{"encoder_arch": "preact_resnet", "model": "encoder-decoder image transcriber", "dataset": "analogue clock faces", "train_examples": 195000, "image_size": 32, "crop_scale_min": 1, "horizontal_flip": false, "translate": 0.12, "tokenizer": "word", "vocab_size": 74, "encoder_norm": "batchnorm", "encoder_activation": "relu", "encoder_drop_path": 0.05, "encoder_depths": [2, 2, 3, 2], "encoder_kernel_size": 3, "encoder_stem": "single", "encoder_avg_pool_shortcut": false, "encoder_dropout": 0.1, "encoder_widths": [64, 96, 144, 208], "fusion": "cross_attention", "label_smoothing": 0.1, "decoder_width": 320, "decoder_layers": 8, "decoder_norm": "layernorm", "decoder_norm_position": "pre", "decoder_activation": "gelu", "decoder_mlp_ratio": 4, "decoder_head_dim": 48, "decoder_fused_qkv": true, "decoder_bias": "all", "decoder_qk_norm": false, "decoder_layer_scale_init": 0.01, "decoder_parallel_block": false, "decoder_inner_norm": false, "decoder_drop_path": 0.1, "decoder_positions": "rope", "decoder_cross_attention_every": 2, "decoder_tie_embeddings": false, "init": "torch_default", "residual_init": "none", "optimizer": "muon", "muon_scale": "spectral", "lr": 0.0086, "momentum": 0.9, "nesterov": true, "orthogonalizer": "polar_express", "adamw_lr_other_params": 0.0011, "grad_clip": 1.0, "steps": 6000, "batch_size": 256, "epochs": 7.9, "lr_schedule": "wsd", "decay_fraction": 0.2, "final_lr_fraction": 0.1, "warmup_steps": 600, "weight_decay": 0.2, "adamw_weight_decay_other_params": 0.01}
Rows from block 5 of the image encoder of a small encoder-decoder image transcriber, named by matrix and row number. Rows with one number belong to one channel. Each number is 500 + 40 x the weight over its row's rms, rounded and kept within 0 to 999. All counts start at 0. Numbers have three digits each. After the name is the row's rms in percent of the matrix's.
After each channel's rows are labels from the 100 images, of 14848, where the channel reaches its highest value: "strongest on" is what is common among them. Only what is clearly more common there than usual is listed. The data: analogue clock faces. In brackets: how many of the 100.
# convs0: first 3x3 conv (encoder.blocks.5.convs.0.weight, 144x144x3x3, each kernel summed), inputs 108-143
# convs1: second 3x3 conv (encoder.blocks.5.convs.1.weight, 144x144x3x3, transposed, each kernel summed), outputs 108-143

convs0.58 096:556480468531539484523483540516473452558481511422574547496536497482537565464480489485470522499502452440449477
convs1.58 110:628542533426480505523497554531475464516498486544477465600446467558502448476549530511557473517497508464453534
strongest on: minute hand past 10 (53); minutes: 50 to 54 (53); hour 11 (30)

convs0.114 111:453551527555545558441532564562486489473581618422532492460489517408500522567444523500541432507479429489489531
convs1.114 109:564538504477430511453556528460566507514460531474559498514476453398480459487469431483426470514585523462522482
strongest on: hour 8 (32); hour 9 (25)

convs0.41 106:479507490526605480509590578499526519517520465471486505453472478512512462509602469529496526439523504483466524
convs1.41 110:453458476488461450507523522527553452460476520540482514541473477457461501441472497454551491552425496492497481
strongest on: minute hand past 4 (65); minutes: 20 to 24 (65)

convs0.19 123:496505562518538489498491483546524512545547465502416533547460457578516479436426491462542465521499465501477559
convs1.19 109:518482439471476498516505488526495454422483460452551510449522500461469462549562488489543555428466513473483473
strongest on: minute hand past 4 (68); minutes: 20 to 24 (68)

convs0.91 092:426544448532510474548581504468445492510500478497492413491474470448438531450530564569580533521447518500521438
convs1.91 101:508473542534485507578552544462471607525499469464504565535496594524536427510444453488528462495404483412465540
strongest on: minute hand past 11 (100); minutes: 55 to 59 (100)

convs0.116 094:413492473466538485482487565469428455503511523502487512489522482527518488542429515505427472504497482559438466
convs1.116 109:531506535490509504523459456545576514432462538515504505492526434486483482518485503471545515459578554514508503
strongest on: minute hand past 10 (41); minutes: 50 to 54 (41); minute hand past 2 (35); minutes: 10 to 14 (35)

convs0.111 095:451508535514587444448561529527425515459604502557443453521503517521492505499516528481486498522473473462407515
convs1.111 105:515522529528499539442472511431433530508480524463550534472573481467484507516477450485466471457575451625538471
strongest on: minute hand past 5 (62); minutes: 25 to 29 (62); minute hand past 6 (27); minutes: 30 to 34 (27)

convs0.1 099:554559468485538490517536591454461542436457476608467525562471500463410476448490488469490531519538499514480579
convs1.1 103:445460484635510484472515453526456507508500486526524492534491488507572539533486449489566520425457442476475510
strongest on: minute hand past 10 (73); minutes: 50 to 54 (73)

convs0.39 102:524490522490398515534505429482499505500474485432514479560503452444562516529457577443445498516460468510508530
convs1.39 103:448520470462495491511477438499586490521490464438475478463515524486450484533527499460553455489520489437445531
strongest on: minute hand past 5 (59); minutes: 25 to 29 (59); minute hand past 8 (36); minutes: 40 to 44 (36)

convs0.68 107:480497555504570453492453492558464480518504437457548494523509501431471460479562536563431522428473529420501452
convs1.68 100:439493488446470462478527552481472476480481512482456399487478524485542443446498469476476452482500522491468484
strongest on: minute hand past 4 (66); minutes: 20 to 24 (66)

convs0.95 087:535498471566480554451526502534504520550537486475483571490500562464510487402472524468478469580537489462481604
convs1.95 098:529554484454552521488509492487465512444486541470519531500541447539474536559496481476550505466533540478518494
strongest on: minute hand past 4 (77); minutes: 20 to 24 (77)

convs0.130 094:501510517538551545514404452508484392476495512493556445452531483571529483537448494485471497480491529418401516
convs1.130 098:559499502468425505525443511480522456558444483493539466515514531506473486438486497516497534452595469500514543
strongest on: minute hand past 10 (55); minutes: 50 to 54 (55); minute hand past 2 (38); minutes: 10 to 14 (38)

convs0.78 115:482507523500436450486548487493464519567473526476447526497471480553444547534505508440506471490500434533521541
convs1.78 097:490557493545546456504491461516450454567496528423541478469509456494463493516501547494509464475545489481534465
strongest on: minute hand past 5 (80); minutes: 25 to 29 (80)

convs0.47 098:489491437519496521465454460506456414500479465515516520447529505573506605554517512534531529492469446464465426
convs1.47 109:506473564436511499464443506495491492437458562507491481471491471498464461451544509476416416516539519487522477
strongest on: minute hand past 8 (62); minutes: 40 to 44 (62); hour 4 (36); minute hand past 2 (33)

convs0.85 098:462513473468480479488518474431418485431556493532522454526514475499537536488533505537448464449526514507463467
convs1.85 104:443532502527509520425513491372452492519491511515536490492534543508525454444460450504530485448469539509435505
strongest on: minute hand past 8 (54); minutes: 40 to 44 (54)

convs0.40 090:551501509467456553518428547608489461505468467521464492475494489505541411564467458495441493493505432504449521
convs1.40 080:499513534552492469487511472526474477500498447497557472567549457537444527409530552491545537452556532500529479
strongest on: minute hand past 10 (71); minutes: 50 to 54 (71); hour 10 (38)

convs0.44 104:429524457498525396481550504500510459460505497516494481541525523522424516558506475560534522490497456535526506
convs1.44 103:594532544504475563518460437448434527530479482469552483462481498489532431492507586485479428561494509467490475
strongest on: minute hand past 4 (66); minutes: 20 to 24 (66); minute hand past 3 (30); minutes: 15 to 19 (30)

convs0.11 096:542552507531467497591611452426499488492514503483562466574445483478511399477527497525505492499529499498482495
convs1.11 119:518520534499432492540449539493496514468527408477430451537507499441494504496476529569496521469479461525497517
strongest on: minute hand past 11 (97); minutes: 55 to 59 (97)

convs0.119 109:583574477471499429466550460505524511473428472450551465543515525552455489504514472570457480455459568448482493
convs1.119 106:524494557440486488511553546465556426518484481497455500473427432537470508540521461474506494571473520574482453
strongest on: minute hand past 11 (66); minutes: 55 to 59 (66); hour 3 (53)

convs0.110 093:546465521472577438517430470509499476473449421553472542509504571534491525479427557438424530509467535449468504
convs1.110 082:534497494479509444495510531548501460423488460475461467482527441590460494526530430485496555361534455554584534
strongest on: minute hand past 5 (32); minutes: 25 to 29 (32); minute hand past 2 (30); minutes: 10 to 14 (30)

convs0.60 117:519450527476575529483442521482569457507478540489513478499461486504479453535513521456587488498534505482462479
convs1.60 101:541493499514479512495538506474489543471582475501475435539461485534548516459475515560510493490462542521518490
strongest on: minute hand past 8 (52); minutes: 40 to 44 (52)

convs0.133 112:542535516512459513507401474502477446565459506475492519489484524549472479484481462428629463484438506441594521
convs1.133 098:472506500454532511538529421490450554574497488469473525420553471479481513502477503493441474636552443411528480
strongest on: minute hand past 12 (50); minute hand past 11 (50); minutes: 0 to 4 (50); minutes: 55 to 59 (50)

convs0.98 107:610555438509434483481478454464535456485501440539474508479454515475505529409468474518487505557496561428468501
convs1.98 105:450440516477525493533531502495473486418523475509468503481574466554464492525483428488519531523567578543504523
strongest on: minute hand past 12 (62); minutes: 0 to 4 (62)

convs0.99 125:444465530492550542566481470509522523483474563414446482465359497528494451535459499451519497544472374460504576
convs1.99 112:571513452455518501487436482519543427465520468542442501515467510510496472548527524483486518490479500553505514
strongest on: minute hand past 5 (27); hour 5 (27); minutes: 25 to 29 (27); hour 11 (25)

convs0.102 096:488436528464638508487460548508480485577529512496492491474501507420456489414519544546440479499501508425444472
convs1.102 102:474584533542425521482543531493414502520503493570487509537517506534538465479503521447550445530548515510477544
strongest on: minute hand past 4 (96); minutes: 20 to 24 (96)

convs0.124 102:481536550495486512513522446451469466457459449476489510507497504479509501462396491435449542545557526497522476
convs1.124 093:550455473514583517483470502526431478473497488462494515525482536523487493487524530543524500456490436504531525
strongest on: minute hand past 6 (25); minutes: 30 to 34 (25)

convs0.38 115:447550525523438482520542478502525501456492465617471465492461495467486422443464475478468493573553548460581509
convs1.38 116:485437472504503450485494510520498566496505511433539531458490488542498505475493494533487505448369399454502571
strongest on: minute hand past 5 (65); minutes: 25 to 29 (65)

convs0.79 096:497522521525530480432533471477492514506448541470476512522484524430531568490494512413563510531533493493499541
convs1.79 101:491481465459503511497507449423471511509510505487518460515548476457465475536469492501414467563453483483540464
strongest on: minute hand past 5 (50); minutes: 25 to 29 (50)

convs0.76 095:439537528536509453510547500466517491496435450484554468511522467542481475453510491540500490502523516508492434
convs1.76 096:448448473490525496455500465511545450509507519543504522480484512437549489502488504486530429576493530513517556
strongest on: minute hand past 5 (65); minutes: 25 to 29 (65); minute hand past 4 (33); minutes: 20 to 24 (33)

convs0.5 109:525479492518566476456503456509556459528518467425462539464447481459472501554531553540458534534452443424429493
convs1.5 096:596478482452517546484498493536440517486534505484493540507532519460462497524527522510516474519528567463504454
strongest on: minute hand past 4 (50); minutes: 20 to 24 (50); minute hand past 8 (40); minutes: 40 to 44 (40)

convs0.65 099:512453442492522514523473467418438477419521490517482495455527484581505516487475459540443533472512498505490476
convs1.65 099:438430510514529538402437517451460520491502472509482497480414589462491478442500505529482496525522512528523479
strongest on: minute hand past 8 (85); minutes: 40 to 44 (85)

convs0.36 087:554511533463423491502532492525511490478509475512542481517473512490447534515505555529457503507440520480480599
convs1.36 102:464494491498469503452461488450510462564480491455488538412452488509452477509478440474493433533447557456526470
strongest on: minute hand past 5 (86); minutes: 25 to 29 (86)

convs0.81 096:510552486553459497460489483498515464481534611464501529523455572408471454479524502487516462541496464509534483
convs1.81 103:521594481513410439445519509529471515455543502471615514470531461420490495437451520511447545467502563564492485
strongest on: minute hand past 4 (80); minutes: 20 to 24 (80)

convs0.86 108:498515525433513481474502574460466449439479449485515409514440512558500513553513507524541481496498488540513531
convs1.86 106:494503504466473516476513494414498478549506536510528500480542489483509458504461508475482409580479504524500530
strongest on: minute hand past 5 (51); minutes: 25 to 29 (51); minute hand past 6 (43); minutes: 30 to 34 (43)

convs0.23 093:482504525550511535486475497498527518496475506428525460455517518420521474526479491538497526487437479397471502
convs1.23 094:567521459455568446551467515478486388500493461488532526511468473511551516481510506524459475518545523517456481
strongest on: minute hand past 6 (68); minutes: 30 to 34 (68)

convs0.45 116:458509591422525487451479480541451490485532469522465475504515509457482531506497571566375509479515507488527497
convs1.45 110:444427457521539518440448536482540449414508527493502474488474511496433447496524502494451559460506445472480491
strongest on: minute hand past 2 (95); minutes: 10 to 14 (95)

convs0.117 093:505463422528468476464492517519493456494520416544409523403505472411517489434479478538476513573520543473487447
convs1.117 093:487499507515513507498526442472518493435485466548545484551485561561546516519507493399530467513480554489448505
strongest on: minute hand past 10 (44); minutes: 50 to 54 (44)

convs0.62 099:602524529527435502494472534513520543509499475467578494440561509436497527497541497518475548523518568513539517
convs1.62 096:359540498482506473487502493393453527501565481543531498448476474541540569515466495503543516476458521422472602
strongest on: minute hand past 12 (28); minute hand past 10 (28); minutes: 0 to 4 (28); minutes: 50 to 54 (28)

convs0.106 107:482497469512532508519568498478479506519497555496497454496490452469516508470545502442517446469476531538463443
convs1.106 104:499481537505490444477498515494509629514472479435556490483476461464461473450478433541436540535447525470452488
strongest on: minute hand past 4 (72); minutes: 20 to 24 (72)

convs0.56 096:475531437584499477562481523467513462528485467522524525472475458506446485448474428428558572501437537352594529
convs1.56 109:524512457505463511505526460480520462521471443488449469555469498483540505527509468500560502482488471487548486
strongest on: minute hand past 10 (36); minutes: 50 to 54 (36); minute hand past 12 (25); minutes: 0 to 4 (25)

convs0.22 114:564531497605508497485504536475468435475518546591489512499498480545443503524446435455557512539488510451527487
convs1.22 100:512501518485455508505421511528410460512467442381544472541498448468509499545528487502512529465521523509495497
strongest on: minute hand past 5 (60); minutes: 25 to 29 (60)

convs0.53 102:394512523488490452483567460461550540487474463579462467474501482460438497534508418539480496549563561506498491
convs1.53 086:440458515501492463524456500526503515479513548532474554492496490517485532484460502468501476458502423481515497
strongest on: minute hand past 5 (61); minutes: 25 to 29 (61)

convs0.8 103:440518496509537514513502508475516509439509431430549389473477475553480531524490555593569564529433499463560538
convs1.8 107:556431465508546527470502485507544445527480483553525536513452521498513473540511537416490452548515503523506542
strongest on: minute hand past 5 (59); minutes: 25 to 29 (59); hour 5 (40)

convs0.135 093:490463497534521489564481492507490486533468514517432520469513502455509508545507507434547516451473435564513461
convs1.135 103:497523521545519444516498496544544512513530513519442454519433451492473540525452490486562486532442455518482501
strongest on: minute hand past 2 (97); minutes: 10 to 14 (97)

convs0.74 087:490472459539603460445574544517455529499460431533523451463520495473475494529534532552505508547478522481498558
convs1.74 090:522465521583494530469481506437476515502465490523537471484528506536542547484520520484546472560481507485526521
strongest on: minute hand past 6 (66); minutes: 30 to 34 (66)

convs0.118 093:515429530426515494459458472412499459526520414509444483488472472514582495520501498504470458478486507507492442
convs1.118 090:470511548499577511469434535477460526407546476496466455446514548535518518480450486493460551481561453535548549
strongest on: minute hand past 8 (43); minutes: 40 to 44 (43); minute hand past 12 (29); minutes: 0 to 4 (29)

convs0.29 087:519519557508539517435426454483577497412464495500459449455483503521532490486466482474484513518556530553504474
convs1.29 093:463472506496454500438530429531503432497505547522509491467492510403585424505531454536414508470525545582484528
strongest on: minute hand past 12 (75); minutes: 0 to 4 (75)

convs0.50 109:560475543537471486556521497580492495538460522465521478437471440554499517514440504508448508489508473473458478
convs1.50 107:468520513486486531550458501557437405495561486523521497512481476479505531493523491518482536471504532619430485
strongest on: minute hand past 6 (55); minutes: 30 to 34 (55); minute hand past 12 (45); minutes: 0 to 4 (45)

convs0.109 084:548503565531483538446462506564488496516495530512509447470541509522481468603441512482433523513422468546497458
convs1.109 102:491485472506524481548482498450523470498547559488487498447512471490487444499444516503517495537571470492479501
strongest on: minute hand past 10 (69); minutes: 50 to 54 (69); minute hand past 2 (28); minutes: 10 to 14 (28)

convs0.30 108:484541505570440470495568485550563503521481507476441449495544481457455476561470472522503527515394516407497470
convs1.30 105:514486421488537482472458624417591399491468543508509480467500528519482478509506493456478501490532518443519596
strongest on: minute hand past 5 (53); minutes: 25 to 29 (53)

convs0.143 092:521492528459436464487464510511498499493417447520503501481501466481440544523502464472466525486427492434543478
convs1.143 078:423526492480486507498503490440491456513578457525516473517487515567487499483511493490591480516506549553503529
strongest on: minute hand past 4 (69); minutes: 20 to 24 (69); minute hand past 1 (27); minutes: 5 to 9 (27)